Weights of a small sound classifier.
Model: norm layernorm, moe expert_choice, layers 8.
Training: normuon at rate 0.023, 30500 steps.
Data: trained on short made-up English sentences, spoken by a formant synthesiser in many voices, 26041 training examples, 149.9 epochs.
Rows from block 5 of a small sound classifier, named by matrix and row number. Rows with one number within an expert belong to one neuron, the router's apart. Each number is 128 + 24 x the weight over its row's rms, rounded and kept within 0 to 255. All counts start at 0. Numbers have three digits each.
After each expert's rows are labels from the 100 clips, of 14976, where the router gives the expert most weight on average: "strongest on" is what is common among them. Only what is clearly more common there than usual is listed. The data: short made-up English sentences, spoken by a formant synthesiser in many voices.
# router: router (model.blocks.5.mlp.router.weight, 16x160, trained with AdamW), inputs 0-159
# gate: expert gate (model.blocks.5.mlp.gate, 16x160x160), inputs 0-159
# up: expert up (model.blocks.5.mlp.up, 16x160x160), inputs 0-159
# down: expert down (model.blocks.5.mlp.down, 16x160x160, transposed), outputs 0-159

# expert 11
router.11:139098154134125116096107100113151138134122173112089099117097098095145094138125166111159119127162148129153117149095095132141110144110111135104135146161161093101110155167107163095100085110125140161146077131141154127174145101146113181170112143098118137083128123142154161103150157109125141126087104117150153116146069146155100133093156105126173160110104093133142121111146121109149126118139123069141108155135112167092114153114114106161105146131132145114145148146112098140134136120107111
gate.0:096156144103095122140167134160127127151132132109111138125104139120092125135118143131141122109100111121127155120097143118176140133159134094084111167193107114122188113143107142129129170145152109117105163126178127116121107141133136143123125120103199076100113168094119158140156113133160116103107123097122107162143151126120136126120141099187156111152125112128114101118107109086144124161146119093061125142136111168134097121099090124122135143131124131125166117161137147061116118125109128
up.0:159079110144164125135128133124120125126131135159140119121168102110155139127144117137119138117160136131144095155144109091080104107104108159151116118072125160138079126115137139142166092113097135112158120135117120115114154127132148127125132097146062165171167117167132078115094144114093118163151140169146143104126110113133127124141113136076119148096154141116145132157150163177090131095122126138155115099101142108117153130160157131132095148105116113129097126064116104197139136128146130
down.0:146135122111155110122110126070135103135150137116078171122136117116118150092129093154145135121133120118160148123082145132113188115102149088129168096152159164136091096098134078130144145085136121141142105137142115110113156093108143068147152109121102150108150116143128160167150161145121148129110137137147148124114109174114129142106122183119124140145107157137151117141133160139177119128094101142120094091162103127141096141131106105116117101146138113202155129072133138136136112129146132
gate.1:107162131124099162098115139106143120139105132121141161102144085165103152138124145146159159120119124077131104144129170121149173118092146141125093115110202078110140145094137113120134131137126086107136148154130115136185126107134132115133158125136163073120119156115170133077138105084135090159131108147113134170139115102122103121135135134114106144139112118102102103149123141162124170087130160152129133123086118158124148121130136130096092114102145122132163125148192172123116108110141164
up.1:159115142094133122143146093092119128148094121158124113106125123192127137105107162145156136116127169092136101126122190099160156137104114179139125109094190079139095129124137071133147122142146107111153132143135126124182149150125123111127118113144124140125121172161158119117146125078122126167136134136119149160140112102101117134114149125123079115126127102082088124143092114167116165139123134149107123115115145171133161136086093122117104145117126126141121136142189141149096109136124171
down.1:157120120138167127149134157157110148152123139112147124101150165156120098130125132151169176125155182128131116108171124168103146096100122146172100115095146096150107178151110112115140122113110131130081148160126114163101152164119122118145123090118136126111128117155120132103109143131115073155077135121095130134097093100137122151109160127188159111146040134131136136118133124158104115121127132140109133106123112141104126141102138121113138136119131138121116159097133099138167108135131208
gate.2:167126132083138117107067100122122108185128149155139174092109099127119113110172118141138088150152142129120128122108118176156106154135134140105124121109108162151093143140136134108129113175154084131088118141134113141140152157141125108111095142101154125115091117144124174115173120081130125099077137145114115098141124092142125133127100104112170126115123055146106126128145128165158084115115135108108118108143096129089117164130160142140136120099130140154178129115125121168123114084133119
up.2:117149154144143126142161141130141182111113131119103126131138085148106142109130140144160158126121117118109132118096095116124115113096095185132112135103105144101101123125151147129116070114158097083139125157164126124114128128131111109143129120121149164166156148131136110067150100104127102114131139110101067100129133092187149140138125109153180146118127116122169135130102122190147130122132151157155095191158152138124140122124119165158112117132122144113118140101136129162083086092132172
down.2:147105097067140100098138123109172121144116200105145112128086123145116139141120093148097111146139113133144094134121125122124094126139109153162101157110128119120130139122138133142142109191137113143115060132052151144135140132102127180122133149131101100142149169129126118170124084117107149133148154167135140157111157144145117129098131153105141110144135139112141085123132124137112131113138141173119158140151093140094157148126115115138139154138124135088118147064175123087137121154091130
strongest on: reverberation; whispered; mains hum

# expert 1
router.1:136110140163160113132100154138174122104146102117137120152090128082134140109174109125148101156066166081119136109127134139127135129133172140133099121104103105116099181155119133158181142173092163159156156163110125143125085139117111134138124129106155132115139123152124131148151147143118108165165094154129133078103104129059129059100121146110116139107161131113171129127137098117100113129145121107121146151094122136135151127116097105116139105114132129089129132139133155114139107095168141
gate.0:148083134093130150137169097145137139120129118121119146116121134101107125143120136097182187123133123162111121124175172132111127121149114124101128131115131101087116133152094096147143130152174150129143164118093105075122104166130144070138116099088113140111144132126095148123116130140130087136161123115140153147193130139109124129135111047158132122135102141088136115098175135114143134123135132123177163116127177118139148150148109110148146124090110112122118141168095162126085132132152132
up.0:155098106063134116115181124169134159117126149105153130108160122095106157133108135136110200158125128109114109113162158154091076103163119115078131141110107116120132150108085139131159080163172137142134167134144107079135094148140151130137105125115141146111115154127125148110106118116101133100138122123148126150119155129119154113152112120155137127119070147066162146099183143150120109144123138101160147093113154136149146148133103143130141129118096130121121168160117121089137130109143137
down.0:121166134104126097119138118153096113126141114085127113114156135141103131175140135118137103110140132107105156103127123097168163133074157136109160100113158137121162111110117166127105139130139091120159200154149154132132146129150113143143174131085157145124110131115120140174082132101073104125108083147173140143116140152141140126125113124112116111139166167128155104159126154101136090139100098119117112097120100126118120159107107136145072132125105139111164114104113190130110152153174129
gate.1:123110108121145124132145135137107129115160106193110105128117100141124136150140149161106148144147155092151138197102137152129155086133145150072107102138144165083143127116157114131137121160139143122157173113153107143104121109121117132163115140117112165156122112128111127114144199113160155157143112098095144131094211097126133124110128141105105115110117155144160138128138167107132143098152156120097141136130160135106153133078100099173072133134132140107157101139146131148153131136138119
up.1:131104150118139138152177115142134147135140106133086100135126117149096144138148117155140126160162136102140118139043156127112107130122127105125119091162118130094105164138142112163127111159101098146194166134141125098110152126115160179125135181131115168099134143120117123134124218107155140117098133163100147138096154113118120114115115129102116139117125145123150144160131162075150093173133135157107121157132107139099169127123150105118094128092140124119137083133132108121160135130134145
down.1:110140122141148169141145131157106103088055129140108175157172154123105115156088085137154129134111114138112140139111118102109112119154111156080142148110120147136154110152124168086157128089153128115184109188123122101147161163100151074126114106123124116164125116127085124113114125154162134111117134134133089131126158133141124119110114132107122125134154151112132151141141148146128126133103095073163136142138132125102127100109111109112094085152161081170120122102175103133112144137162133
gate.2:115142143161147159094138174110143155130122154155087101104117123138203115102164135123115154137093161142103107116136116104078115153145130088125137129150075133160134140156109123123125165159152137124099130122124134118120150156110112140131126155162152105151133143131112128093132110128106107122146153115096121101090115125141171092118117108089149154137123111103065170146148158111136128164154133181111128127090146149154142175130059126157149140107140165134103143113168120115120118143099106
up.2:112160155165082146119165169110126167129124142150097119116112113122189140184144147163134145162095140135153124129133130114095141102153134116095164152165087103106119127149153144107112166145145159115154121144133119132127094140117109147130135144156141097140140113148133137080107112118140117069128163088137106086119131157150174117096161148115121147120139122109104144149114149119159102145135107155143065116127147175128162114134088085163168139133126143126115164108149104100110115148108103
down.2:151143109100139132101149159108129098112114128155132137108135126110139144081099129153050089150147115134055134142116113093189138142119106169122151104113122155157102096143138091124111131192145114094115072122118128134097101159179148087131127100158155127110126117122142131118165124094167110136110136104127164143114138124118140137093116117113123116142177156152153172161150104140125086143107104120137123149136082137129141138114148145143172106126110137155116126156114153138126130146149146
strongest on: reverberation; pink noise; mains hum

# expert 5
router.5:118126116110159162101165144140137146133128116168127102139080089174154100158140108095140110140076125109091104135137130104105141141122144143150137123158157132084144147125117135169115112113091108112152108163100074120103116156145102101140146141099179115130124123132155133108125101108129129142126121150111165136111155137076104121117130120112132122117120191084120114135151104143171139104177136137128142120137095107101118181164157142149146102094135076122103129126076152169139100162136146
gate.2:134167137134169128141169142139148113111092127093143149150165078156117155139149125135086101104129116142102157061149108090072116127103149156083160154126086134106154161146097125140117197125145117131128135107144125085131141105121106096134129124095130158095134143099152121134120093143136109175118145132115134135107125128113141138092118172178116164139126150141094109125155122112112122098128147132129173141156145129130085175128119138144143099093123104120131149112122140081115178111113113
up.2:117103157097116131123113096100116091148156157137115133164145075160128181160128085144127099163129126123128130108147131123086127123117126144092120143149087103134115136097120126141152156120127135127142156145144141089097122125122095152123196129126094170154127152119117122131162156140122111126094099117146168102092116147121157126103158122147154115144151141167099096099179127126098084084112171109141177110155159136105111098142135132160154085102170121129112125115107135115157147157099155
down.2:118129166136156118172139107161126169139132102151105148147094139110110169075106145115138146133071159118150162128112105101106123137116117144119128112094148118132141107120194136145136144128136137115126160102163135134131132099155103120111146119155076087165137159117159112109129096171138126119118137105112167143110162147129122138174106137143108131116161134174156163116098130086083117123138102145111104115110116106153125104162113127145105140136099085206086114095146121105111145117151113
gate.3:111100116128126133132109083117114095147134105131146147124143113144135156158127090145104139147076101136111131138105128109148109096106141117162126151147075091134139142145134109132116091124094093109144135088170128144123120129132079089119144123125166146114143113090117175090146120142121146136091115152119159161107113095128088128144164152168157152112163159124102144096096172106151150110189153125150130168126112147092088159106122103121129169096168102126123116118157125156135140090145087
up.3:134130136141119128146084068113133130131144115134121137098156128150155138158097129128106189106105156124116177161132122097111154120117123124146122130119125063121134119130136137100144100126116115137087122130157115164123129110141114089100121096094147124141137148119144156126162105143122164160124143143111148091156130099129117101099149152176180171125113141154103134144131169130163159158142141072099137136156141148107072179106156110107111186138117134131134092122175121157141174112114132
down.3:128152129108138105099132170159129120142091142123126109112111147131132106135126165134189143128122140178119125118126120143106135133150117127117171147139122123162142136131145147120125095122125144147146119141120129126152123091119145123135111139111113095091102093091150144144125186131120086139159102092133169084149117107145125158101136201123137124119130165141130129143137141101084168128115059144108117110156094115096072164106169122093074128068127135156118136161122117171118157119118097
gate.4:140128138116136124130161108171103137154129163131136119148141122093077089116119142114120157127150118095144119096169115127153124116133137122137141094131185147110160118099130134180079161084147144108132114153157147127121070135135118153149114133169134191126141143121123134133135115116105123156105145095081090180141123136126128109158082140137077129158100117093124120115182117141168127138157130083108151090108090120119085095140136149111142157119118098112138129119148138121122079147104107
up.4:111086113125103115156090170127109162139168119100095103092104120159197157128127096144165132151104121138138119165113097107108115171117117127099091157138093179116149143119139112119163107124142101129115135070159133143155158147124147103137153135100132083135161099128144121130130117115128155108152119184131152105131087127094112173148155111133167112122133134163128142115069128092095115143127141168130135159144164144119125124144115166132112085149119158143140153130095121118145137114128151
down.4:131115104158098147103143146116135167134080120126118140119166095146139129096103122144116148167117109105101134093136113146104101154143139146153124156138167146124124153153119125150118133128158163090117135105115128143102124122110071089075136122166101110113106187141118128156102124147108145110123119135088128120107153101124114139119134171115130097168142129112114192161127122173103118132093093152096138141134148127084127165118151137146185122137121105142090138108193119172136107160102100
strongest on: number of words: 4; rumble; pink noise

# expert 14
router.14:096133150096112125122161147123106094147098160120114125110094136131149212185118155108159158157159091153121124109116126122157126147102142133157111152127118121139156132136132093144088121154167095107144142132121106097140098167133124156117115128117133114158137161090115101135077121142117143130130124086120126116143158113175110110147092145103086107129124130098168130110128134107094106093112095109095156108130162140140113133107156115138108124158092117093173137131078140084116124180128153
gate.2:114158127128128148135163124135115202106102190115110110122117135128112162118081117161128101157139129096114155124113138084098138146099121114146113136131106110120173146128125121141164141112149124106180130112146137089138077123116135150125161150117133122085136135112128136150115154171096099143091132134124146123114087158135113166110139109101123122128158155170167171102138114093124101126144060152127112131102105115174197080136106132116105100100111109145122148101124128158109125109127141
up.2:102124106110131108083106121113146053155126114134163109140111127111109154161143098137100115119143151097150165130140133109136153165160132138128147133148141148107155124140152096152122110112149141131064104157122081138172085120118110150130115134142162143155103088137084099096119151153092130176151109154110102156140160159153105160123084150123157112107104120115098150116132114097105163176146145176119095152103119115106135147142115111131131144129160132152182135124103148164104139127139135
down.2:119161139092103067128122120113120160159167138113111122143151115142126121111156147158122100084097094098146108167114132158107141117112159119111146126151151152086147142165123118117099141141117115150151122102117083087106156131126118130113152144072113134149150081114151121143160115136140170100130102111116189123164119167094113128062153125153142122158107123184086165127137153142103138123137108158139113106127134120059151099126122155106164110140133107144118146136127127102123158123137109
gate.3:144153122059157128149139128101110184099156139151148135098142144164163129155120101117124104121106099127159127163128152145139110130107127117210111128135111123128105100124129083146101164128129100112139130090104105126140154134133105115098155127111110149115155149118136100164133183123127092097140148073099080127095167133163146130118122123090106105134108143102135110112151094133110112162137135068145161116135117153132174146134111108083117137136115146145137105099103103121165094139128122
up.3:119157133156144132128104136137120102116128138106117121081098140132110144147168157109150165077175138173116088052147145115080116101124131137154129145094157137097102128125104122133147139105137144105146121165106139126149144128147131108090116138108117160178114091146096117091102126148144130123125087108142134105165150151111148128121161145112110110096137133090103180120078099171158127115100105112161121138187102164129143153133092135164133089137151116122112140132117108149124144168122122
down.3:121101197108127113091077143134129128127128161132146062121102092134157143119132135116177121126154133130109151129098115116088151145107136126159106101119126136125138115105118141111101137103119131110137179165161158094153117133136132105120117145175105134118167117161123135137152110120085103154135134118151089117101108163129119087113172170105138119145089135114084147131099170131124125121128118131093114202140130127141131097119109103151114108130111153105162132133138106169122147205133126
gate.4:131132095120110134129077157122120152148123098161120104130156153114116134213119150109145137121145124129145106143133121163110186132111109101101081148123117123108138139120134144130132118123110105131145145156142123142115153150126102124138106203094119130130122129133092089080124155117154149185092142137111130108134128121095096125125167126083130168108135097116081136172126171137129122128161148111112126152135074091149181142131171146114108122130124150138120113118105111135143139150139198
up.4:124134104101137122119126111136121121161109118137121101140135142101112161180154132118107073107097151134164115159139124142106195131074165098126116133150125119135112132141104122149138119150112134090097092134118121085138075104104112113110160194108166115095133148158142108093088113112160142113108153128107121108146126134164112125124182098105189093123116100121114192140144148115144126106124147123124125136133125086144155120112080126160112113162128121106133137110122118140116120142145188
down.4:127124116108119095136099129134113098138120140163140115118142145135158133158159117135112134167126149136154154111134096145114141129113100086110107132111114124114136137143118093118061096148133126098164105172085146092097100152147137173156141111078132140138134077107131169101140171160129113099178165121155136106142115119157148124159100093139156182105111114146151125136137132125177144088112130121124147084138103141111167141129092132127110065113137097127170085129118121127148122148124170
strongest on: /i/; "every"; mains hum

# expert 8
router.8:119116096112134122135130139094137125089128126099125159139122109131155109093150126145158147127130107187130145162135108153127150120090124129104144129114103099094107085121110153119136193097125168065132118087112140118118149127128105100122141096129083145125131099128126167164107087126116133160114120156147147152111100127161114124131118103146192122139150130155132135165125076141133127149118114181152110182153121141136081149166118115134157161120118129122098164127135121149131079079126172
gate.0:155115151102150108092127177093123099134134127148107119128094130139124135096135144152118093137123120119194096126149135181145096087177135111110147131099123115121133114165144131140124134117137153171124106147128164145105152190119120102094099134125088120106108154133134163119130090099145116156124093161144133079109115080125138120134114142164135105171165138147102110131170103112117102136138086208113110148162129143135186128135144133090117130106154108120136101126102119137124143126127109
up.0:168111150115138100085094146106122100116112125137110142115079139136133140117150156147122112123135093102168107132163131165137128097173135099121125114114123123125131112126139130126120152109157161166115115159131152164097130195128128107087118158119109113137096180085159139128141100102151141161137097168150157118102149088140138110120123137166148098172145109128112111132129083124112094139144111198111100104147126133136205124125157120106109138119153152111146105099108143121126090092142103
down.0:124126101145147111132126145092162110118127143133099137170122131100135177112137167123073154130132113151168125148151093107141095186136127141117109160114122089143186132109107092106142156155144096145114159138136134142099105140161103130104111109114146115106141151124090076156171143118173165137105131107166141128117143082195136154101124151106111133124124110099121150121128132153122103127100133157133112091126108127110096145081171088116135162140157116125085148128156085106134132136122141
gate.1:123145148108187104149141138089146146118096121174143098126107123121137119167135109083099101152104164093110152139130139112156120141109100128153079104156148117149155130135112131161109104099131156136118121151166163132165126090104101158167165104126104179126116117081122126139154163155127145123082131102103130120152137112135124130134133154138159119131161133119127119167145118124109200106133115118151108171130104184115088155137110088105143155139138116133112131151132114139135149143195145
up.1:097139142119153076162145180118143081159107158127134127137126123095101147159132126124143116127119145102099166132086129104111097108117093123134097118108154134139125130158122130165093140086117144124168145177169122169171124138110089137156134145106140193143148129122121116188133169126124111104081153122117125139133135099101078152149146130094137124109099137108108130103155142112127138077121125135157089147107098129166133161130134103096144126128108121162108166143138137135125133117183157
down.1:152116160094125114113150137139130102125138130131132144173142120139104128168107129095126123073148092138147177107133083108149137116127149125194137134109101123131130128112118140164107115120138095147166145137136148143124111146109152124136135123123136106126115146131124088121126101083131136107118169105088105150194164119112134167152136108111131124150101181104125181116131079126117105130127098122082125163104114176162088163149156176151073161124120101093112115122100123115127141168105116
gate.2:105172135147180113139172117112158128112090165141163144101120130129153115153109106112166150113137119121138130100140160124123104134139125107154068103091088107133119146109094141075096128165057100125100092108125099209151137128137132144133146106149134105145152132131140120110132150176141114118150087151133131127130133150109126117137093102105147122111147127122102162124155118154114191153138122109096148090171079110123119121159120126126104091107119135137140123126117131145151154158144114
up.2:150091122111084131096104111150138119148123106123084132114126107120122162116130158120154126112123155162114107168145139107167170131143135101125178121147169135115103124151136130123127123097155178123126164136126134096118105154116110129126116135112089125132124124112120134135168164094129136132112123103130115114112112118178163089100160147187128198150111155121154119155085111103131083106113131144197113175146125154122145181079135154124123131146145081112098149118155111098135127125137152
down.2:113109140119156158164118149145122114097138137103125124111104110110167127182149130118099196129164135098159110153111143092089117123135145189128130169169155101107163145151112094138128117128117145121070134142100139161184134101125087104134144137131144181125154106138090116136119163133092121144114144126143158099163135113135137133101127159141136110132144115081104134128116110112112087099133094129134155133170143127104158102095120115102152120115082099115105137166139147075129116145133149
strongest on: voice: deep voice; reverberation; clipping; pink noise

# expert 15
router.15:101153087148108155103106118111107137112128089116097124129105151116112118109127128131107170111095125140156137135129144131172130114135093081105145088109106128135108178108083151110160142131124150135090121125093172139121139134129149108118112125160099095145109082101109127126119102159136111176113150145106095100126114124165147137090137099159126156139116126167113143114094166144125124122117086141087118121121058096164097116144138137150130155108146117130133111127203085086124121085121106
gate.0:161131157170145123118145094144145150126128119119119129119130140116105128124127132108142137132114132126113111114144188127121133130119121146126098102173160128152119108124132128126103133171090195124093086140088137135119120134138194148123120117106181086096161102157086108143144106118136116106118151119110110124122151126112101133143149122179149135133109105181121110133099143154117088102114094101087112131113135156152145114138132158068128113113085181126139171133130153099156126097183078
up.0:097146185181188119128130077127149164128101123127122130096115161098109145156136139098156121107144121127128126119160205110118113120119143123098126110157145142131124112137121139146136143158133205159107092146096137147120122107109191156114095106099169106093134112132085106127145099121143140101128142106130127121146168124092130144130140168164131123135118123180131126112100132140134115096099117110115141152123127163114152113153164126089122097103111152139138158147113125138124149131185102
down.0:155177147100129107138165125105120128104113185155145128144114096125171170156123112119093127093131151149144118120133150123128139150157106153105107114126159137122098112068121109134137113105119164102161068122137143104103121119109125081134151170068121113127143151107137089131122121126127147130100208118103141101152105116115114133161145075150136140145091098090157101132142114103107116120166146149136140137137148153156112152114132135129095147143154138119117129108106084176119128161139160
gate.1:112142111121106149135114164118119149108109142114107092138160133113126094108119109114133145122144165131093122105166119110122135128130115096116192150164131126138097137181115135141087164114100125148134143129098141136140120073120096083115127089082139167135150092167130111139084089101153140137118116159114143150095136179090091110126190137140073120117133121130124142112138151140132117116172087135131117127099104158160125164114114105141115171143153071130149107149100143146107114158146141
up.1:178126123108131130132164101149142116143143105138143126112109111136116117142153144135123149143094112072134086127102081158136125153146137148134074121112162151130130114114204109137144099132174155121123115148129141109125114156125134162126136181136135080130115130092122131121176102149078117178125142110121105134164122108118140138120086109098179144124101146148135154111132170074148138155121133105111154134106161103147137085110139149158132071143129158139094122121176105126124097106149118
down.1:169090110097125124140113112138133117130136118089138123077121131106162149108084156174120137166160131120104104155105149165113121112166136176082146120133152106143143125115131170173160112146147131105124136095136095119080105110121167088122123117125134080139115197116150138121090167139145105114136135137156143090085142107087177118122115121154107154171072156134138163143120123095131138150130090121124140111117160141129099116173136119135158122126126142120152099104122125141118117108095108
gate.2:151126126133142139152205134094124131159083122127128127158118153111130117154123180157142117127071153188085130137136151128202091138172114135143107171105109132138143110079103141116152149088125121128130114144115120152096150148130080147089141150145109133140125127124131148093101072105125135109122121118142139143152110111134144131108096132126133142142153144124107135194109116113108140107122109154129112116135156102114116125147164144135121114102134069173145137137128113128179126134120077
up.2:124153160150133122137216133110101142140131149116176154146147136137110085115119132153143093138110112175087153108150099145163142162174139121105106149093151140158113141145066136120122135110138145079137141115129090128091165159121113148112105111144118098121087112098106134136106131125122125126129124153123135153140134104158152118107165109103090114097164131120134120172166094137123191143149112128152144118127164110089076123122136116124138174121120154133141126114124178103116126162133108
down.2:106130163139131112124156108137114086140134095172109129107101136162172113101135180161079136154139125123172072114135132118123149166081158137135109143132079102121156090158124106160158099138111133134151169137143150119172103119154136092097128125164115111141095195120125138116154104120154155160111108104138120172081133084090183118106124112152108136152131117115147146113134129106125147105145136146134111110107151103089121119095137156110173122123134126122112111126106121116106117141116163
strongest on: reverberation; "every"; /ŋ/

# expert 7
router.7:102118158086138096102144155125117126115121128099117117121135108164094121107113107097166102133140110157108182132094178088129144122158134124133134130078103138125119122115134172118106164062107163096133128124141116130148173139137115135094148096095105112115106157106101129090081083099105142165140114138146129133139137142143138125174137154170096104177172114153133083110157182140103141105123126117129137136161149115130065146143130145144136119116139124123126140157137139090157133139163134
gate.0:124132095110113158139137159117108114126127160159112131152069118124102101147131153123110145106108119116094146094106136115089112125125109161086115130137147104114137063096140132109101140151184155099150105139153144124119129120123081120129136107126156127121153134132173156140131110128130143109137105169147123150103136095113079150181131134144153138131141129142120138083108124161092141101131114086141143189137133178115113120102139146090078139093122206120134130120131120108092146111163164
up.0:114103153150128124108125120142092128101136142156114106118131105152120159101120081128111148135117129128109121145109119133165158145139116099107155151112127157131114134142126142146146126119103075137121131143073114176202156150130162144146135119124111152128127114132107140155151150139120126139105168110105110100171136115118112142109128106134071103111137126126136136139152097043116175109123115133160088097129105115126156134141109116129174108157101071147100107113136136155137113157068060
down.0:106159116128138108115082093143166066138134165129150123150087131107161122144130126146147151089154152134134174096120088143125141103164151127150109172155118137174085152122118164102129152099146114137125176111122141157127146111140148138097115133158172147136116130153079117081120127147083127121143125153128109125111139123147176141154100153105120129149120137130114120136134157108093140112087112156149123136163150112130123161157130141086137107112101127110082115112098139128094097076085169
gate.1:112103127097159138103110119206138117122123082163129095136154159119134104169150122120107093130119127103141153135121138106137158157194149149129119089105119126141128125146159142119187129124177104105111102142144130125144113111124166138165132104142152135151133089134130102176123097124154078092187107127145154156101128127143084101121144133114104080134116124136173077158114131093147126112094140095134132129118118100113112138140132160172111110121141153127155101120146148151109107118111112
up.1:111120118149106140123143108169106107128138103121140114121126090140141113185122143123121112095123111157111135074118184144118143078151178123114097151091094075156141074189110075145106129132129131135153158125137101145138153128154170129148171154091145150112113121122108095174131135115145130098178107133145181126097141141096111144100149129113072145171137077173118121116104149143147145125144141123123134139138110145114131134128103134109141140135125146154131112130104102119122086137146137
down.1:134094124154087100121166173138069132147158113141131158099156135087161109098169117165140116117121154120118110124119165129175145134120144127086084110167131115069101090115145114103133083145146170117067169108143092183132125145110109148100169144118139121134126090127130142100118125123156146137108140133110122133133126114126130143074142142148114137107149156141146115149091163140095136108161095144156121148182103157119133102130129138106142151143118106168136130121136124139123145113101093
gate.2:180104160113111116144119121122120100128098115156156090136145106155128139124090133124119123135092110160132159156140139149112142153098110140126174186125122132165206154136099121142115096169126139156088139139088137090097155104109158121145167157121117137104109132101100170135137129121148110156145143077111129124149132160136145128126121163137145121087117174110175138118101160113149128113158123128099098092099103176129126094130149107115104160158107100129125111099172135153126107124158124
up.2:149090162112097084122133146131131121130134109158159061142171148162106109122108140121128109162097117119152143155160113129104119163109122165134131198133128104165200139124093142111118100146121149162108144092089118085118107123110147141146151169128126092105117158113149112125155129114141095157160126067128147142123130170141120140118142155142082118109139143116148165133127146144160102109160130105078120120117127139136129110157137127118098179162144130155117133111163134168126143121149117
down.2:138141130113130142178130164152111135120093128118110120154177163120167156144107149149151110129120099150137114117160146094138148143195102123136133123102086091111120181089103115133118142146080170152077117136088131098124139144084145147113121126122135144105097109113144139075106110133136126140133122103148147132179131138144161117128107154116095170124076124132113093158096134144145099083157104119155154141139113118143112117090145154108133129127154120144145146130131089125148165117118061
strongest on: voice: child-like voice; reverberation; white noise; intonation: flat

# expert 12
router.12:101117142131125145129123121120098154096095127125113143111131171125115124082134103096096116124128099146140097125079160106131131129111133145119133106086135143142147135088121092110133138114118137126159194130107142105097140107136139146115106093173106085136137101120132140181117099143182121084096170134152119167119160171106176099152076093118130105119125098146169095140107157154136140129096099123179121122151159104123116127147157119092146110132137155155100178133122132129164111125115102
gate.0:115136142155144111107154135105158110133114127066131139084150098136124127176170152097132164114124159128129077117088139125106091141110170148127105110105151146124133105113139104104131149143159120147146133146129123079121142116128146109171103117130122103089129133131127130088108157099115116144134107140170080103140095101113160117150084104144157115145085136093107152127111121091145171141140116104155101119124124130142162150110165156105120122104171172181102161132131172165163111148112139
up.0:116149083060135148128141130152141122164108099136135079111168161117098138139093123156141152105137119149123132108083145122197123151155121093176135143131089124156163109125095115149112142103133154107133137093114132154132097109110150131128141132107115112159135133143118114146112057139118137114189128108139137193157149122154130100100119144118112145140144161139169193162141119124125125131145112147123126149107150145152069153132139152122131113131103130155145082156109121098118139114140120
down.0:111136123129163131139136141135142091126157144080111108126112167166141103121133127164133112135193141142119127080126115116104134127127137134095109090117101126131138145155121130128153112116157107122120099121164119137109153090148096129095103167143133133087150148136078121128082151114095125116148125146159073111088124156155134101119161154144119125121139118099142117163096113155148124142152135176075127165086158151186169112177117152095104125147129135155102122122141084125130147164091158
gate.1:132111084151144143163096146125096134154112120126103159122144141131162096104161096141099151078123142126065101172145145137143129140086137156113125139179115149111128118084164141094123146104131148103154100120133146125116176101127125046133141131095155124122141113153118146162096100115105097140137151102143125142154162160130132089152101165114147104096135145189152104102112142118178135093106134115120119136130130116147096118137096098137123146139123102125148165109119112127147128136130080
up.1:120157157110095133104176126125136142082131140151142106133117132116115157131116156124162080180131102103172155088130110138120115120158124114143149103074147103135128127175092114137136104154124128157119154108133082131153074153134168167137113110156101130135096139112144113090152154157136135112122090137108096134125101108140126180133142084120126151153129106051112157142150124132090096132145115121110122124112114150111157147119154178116108119124125160123115099142138137163094115129134189
down.1:132111114157131098099125128115110072143119157115154127104152118090117137150130077123115112166157122126181104130100105152166112095116126122120112180154127137099120159111119069120091140132125157142115108145143126133111148128175101128103117082134114112121167143126129119180147089173116131133119106114141109115210121093148180114108146130131128153113125135114132137099139136120150132129166099132163160140129128110178125170133126125130109134127143111138072110131158074128131120144182109
gate.2:131178103139138132101141136123145110170093142127133083130164138129150125111129110111118121148110146098155139085161143183120099133133161148102112153090095135126140137163118154118142113124154078117095111135127084141173142108133134140075126087136150127112127121113113111130153178126122163124125174127098088140168126103135081188132151128111121137138088138083123111126123128179136116114169138136145155118092136087087147172145120088101149115101106155122124144105123138085143108119149145
up.2:137116117173136148118148106156158133119127152147110091126162159116153122138137137088120062163113127117133162109143152149157084132147097135090112110105153095125150103123129128143137149109111109148106115065171108100105151103148157133144132095115149133135119113086106085130115159074133143136142120126110121147158111113146089142135147136116142145118107170131136127091137133162161160133202099128167145141145114087117177092121119117127133144123160151108157180112093129115123082114124125
down.2:112080121128144091173165097158079132145136138119096107113134121090100139135142138131117128118104110099107126101195135134096146150115114101125134162105108149115107131162172149158175166158161146156110134166069142133146152144111160132167133134148162123115100113125119089111164122126149106137111117101114171098146131152133106130166105134136111155103082114126120148118146137081104133108166170095120117129108135154113155146137139143140099121121165136100109134090152092157149123095153102
strongest on: reverberation; voice: high voice; /ɔ/; intonation: flat